A small multi-label image tagger, trained from scratch.
Training: soap at rate 0.0034, 5200 steps, batches of 64.
Rows from block 5 of a small multi-label image tagger, named by matrix and row number. Rows with one number belong to one channel. Each number is 128 + 24 x the weight over its row's rms, rounded and kept within 0 to 255. All counts start at 0.
After each channel's rows are labels from the 100 images, of 14976, where the channel reaches its highest value: "top examples" is what is common among them. Only what is clearly more common there than usual is listed. The data: simulated telescope pictures of galaxies. In brackets: how many of the 100.
# convs0: first 3x3 conv (model.blocks.5.convs.0.weight, 96x96x3x3, each kernel summed), inputs 0-95
# convs1: second 3x3 conv (model.blocks.5.convs.1.weight, 96x96x3x3, transposed, each kernel summed), outputs 0-95

convs0.45 [148 133 128 134 124 141 105 169 153 121 124 148 117 152 162  99 112 114 137 158  97 116 129 108  91 110 109  87 153 110 146 131 134 101 102  97 136  83 108 123 100 153 138 132 134 126  90 142 142 165 118 131 132 124 166 147  95 142 161 115 116 106 172 141 158 108 128  97 190 125 146 178  71 136 121 169 104 161 128 112 114 173 111 128 117 102 148 119 149 115 130  99 166 136 100 110]
convs1.45 [121 121 118 113 137 120  61 121 151 115  60 117 156 100 126 129 101 126 163 123 157 123 132 161  97 136  85 130 103 127 126 132 161 123 169 172 160 138 126 163 112 156 114 147 142 114 116 125  98 114 115 117 143 131 109 126 146 128 122 118 139 125  97 112 124 100  83 138 151 200 114 130 157 127 109 147 105 122  96 118 127 100 121 158 150 159 103 106  99 151 127 128 136 128 150  61]
top examples: winding: clockwise outward (41); two-armed spiral (29); irregular (26)

convs0.78 [153 124 130 103 101  90 145 103 143 136 169 142 125  99 161 144 130 126 103 132 138 111 139 109 138  81  90 111 104 136 146 114 168 116 114 135 142 118  87 134 172  85  98  96 123 103 102 138 114 148 119 146  93 125 134 158 136 152 151 100 115 148 106 115 156 165 105  96 138 121  96 124 177 149 154 197 131 132 138 164 155 120 110 104 137 151 134 103 133 157 157 116 176 144 142 112]
convs1.78 [128 160 167 136 101 133 126 177 102 138 111 148 147  80 106 175 101  97 142 182 117 111 139 134 128 147 145  96 151 169 113 134 152 136 101 124 148 114 185 138 102 142 140 139 137 115 126  96 139 163 113 131  91 153 108 152 167 129 129 144 170 134  81 114 143 115 156 130 144 118 133 130 116  95 153  94 144 136 108 117 115 147 121 146 124 136 146 158 109 102 106  79 101  93 114 160]
top examples: round elliptical (37); star cluster (31)

convs0.3 [ 96  98 105 123 116  93 135 100  65  98 144 124 108 144 104 154 146 108  98 121 101 146  96  99 110 121 122 121 158 120 113 136 163 142  88 127 146 109 106 150 102  95 121 105 156 140 146 144 129 113 120 116 140 152 117 102 100 133 187 127 136 143 146 134 132 119 115 138 122 180 110  96 110 165 147 151 124  91 130 147  90 157 110  95 143 121 176 143 108  90 101 169 134 163 111 153]
convs1.3 [150 142 112 185 147 135 141 139 127 120 122 108 120 163  54  95 105 146 104 166 106 103 171 127 111 159 126 112 122  92 128 137 117  94 164 132 136 153 140 126 153 105 143 141  98 163 118 100 153 128 130 140 163 154 154  87 157 101 125 144 131 110 119 131 128 122 110 120 105  96 117 146 121 117 146  65 111 122 131  76 102  97 176 108  99 136 141 125 115 111 124 150 130  89 118 117]
top examples: small (67); flattened elliptical (55)

convs0.94 [148 114 126 135 131  78 113 160 108 151 156 119 167 105 100 167 151 121 137 103 135 109 112 178 151  94 123 104 101 132 108 122  75 138 155  93 151 131 151 109 213 137 108 161 147 138 130 106 173 110 124 148 107 140 126 137 152 130  91 126 123 140 135 104 112 116 126 149 142 115 118 170 115 101 134 116 119 142 146 127 129 132 132 103 118 131 146 113 152  67 159 118 124 113 178 143]
convs1.94 [122 157 102  92 121 175 105 133  92 104 124 146 150 143  99 139 135 154 119 134 170 120  91 156 155 134 120  97 115 133 117 128  82 115 124 116 122  48 187 161 116 111 119 142 173 167 141 127 146 156 115 144 128 107 132 110 111  96  92 120 140 147 155 111  98 115 137  91 132 113 157 170 127 133 129 151 141 145 102 141 138 139 120 114 116 100 119 123 166 158 167 110 126 142 101 152]
top examples: round elliptical (82); many stars (61)

convs0.24 [ 75 161 101  80 162 160 122  94 155  98 109 102 128 174 146 103 123 126 121 136 160 159 126 109 126 114  92 168 142 143 121 142  90 132 166 149 105 135 164 125 116 118 118 131  85 147 134 122 123 150 110 146 135 138 134 134 133 150 139 115 151 145 116 130 103 131 148 153 118 139 142 128 136 141 118 114 146 123 110 147 177 146 126 156 160 179 125 151  97  47 144 140 157 104 144  97]
convs1.24 [140  81 114 116 135 104 138 146 158 115 127 134 183 112 127 116 176 140  94 134  87 112 135 144 189 152 136 164 146 116 138 105 122 147 118 139 139 132 108 129 148 148 143 145 136 112 109 143 123 126  89 133 125  94  81 142 135 124 151 145 156 136 180 143 135 157 150  93 165 115 137 145 138 114 139 103 117 126 102 138  68 135 130 118 149  75 151 117 149 118  95 178 177 141 119 135]
top examples: winding: clockwise outward (41); tilted (40); many-armed spiral (35)

convs0.15 [124 119  95 113 121 130 181 124 157 144 133 107 156 139 131 126 128 115 104 115 100 128 135  97 171 149 109  88 140 150 158 124  78 152 126 121 109 135 101 131 142 119 123  90 115 108 131  85 164 140 139 133 105 116 173 133 126  99 118 162  97 164 121 137  97 196 118 149 147 184 114 114 104 103 107 120 154 133 132 141 144  66 136 145 128  86 119 162 133 129  96 139 127 135 124  91]
convs1.15 [121 140 103 139  68 150 147 101 118  91 165 121 154 146 134 121 104 108 143 104 169 127 131 119 139 134 102 120 124 126 129 140 105 164 147 122 101 129 142  83 125 125 142 127 140  97 175 187 106 119 129 101 103 145 123 172 105 171 106 113 180 127 142 137 125 145 126 150 108 119  77 143 135 110 118 128 155 116 125 106 129 135 159 125 122 143 167 170  94 131 152 131 100 199 137 138]
top examples: small (55); ring galaxy (53)

convs0.25 [117 111 153 125 125 123 140 104 113 133 134 159 102 122 171 137 101 121 113 121 155 124 136 134 127 113 132  94 146 135 127 134 122 130 120 130 118 104 137 188  76 118 125 118  95 103 153 133 114 115 167 118 142 119 162 161 129 124 145  98 140  58  97 110 134 134 117 120 110  97 159 154 100 104 158 113  74 112 118 171  92 115 126  80 130 124 167 104 112 176 106 149 106 114  79 159]
convs1.25 [124 148 114 129 106 126 108 122 129 111 119 113 107  99 124 155  77 161 174 101 164 102 121 169 118 136 131  98 173 156  73 135 148  93 112 103 131 106 106 110 131 107  99  95 113 146 115 142 120 149 146 134  95 141 132 102  81 140 131 147  90 117 145 153 166 133 102 184 110 102 135 121 141 177 130 128 123 107 155 119 157 102 113 160 139 124 117 125 127  99 127 134 139 121 190 110]
top examples: winding: clockwise outward (54); two-armed spiral (38)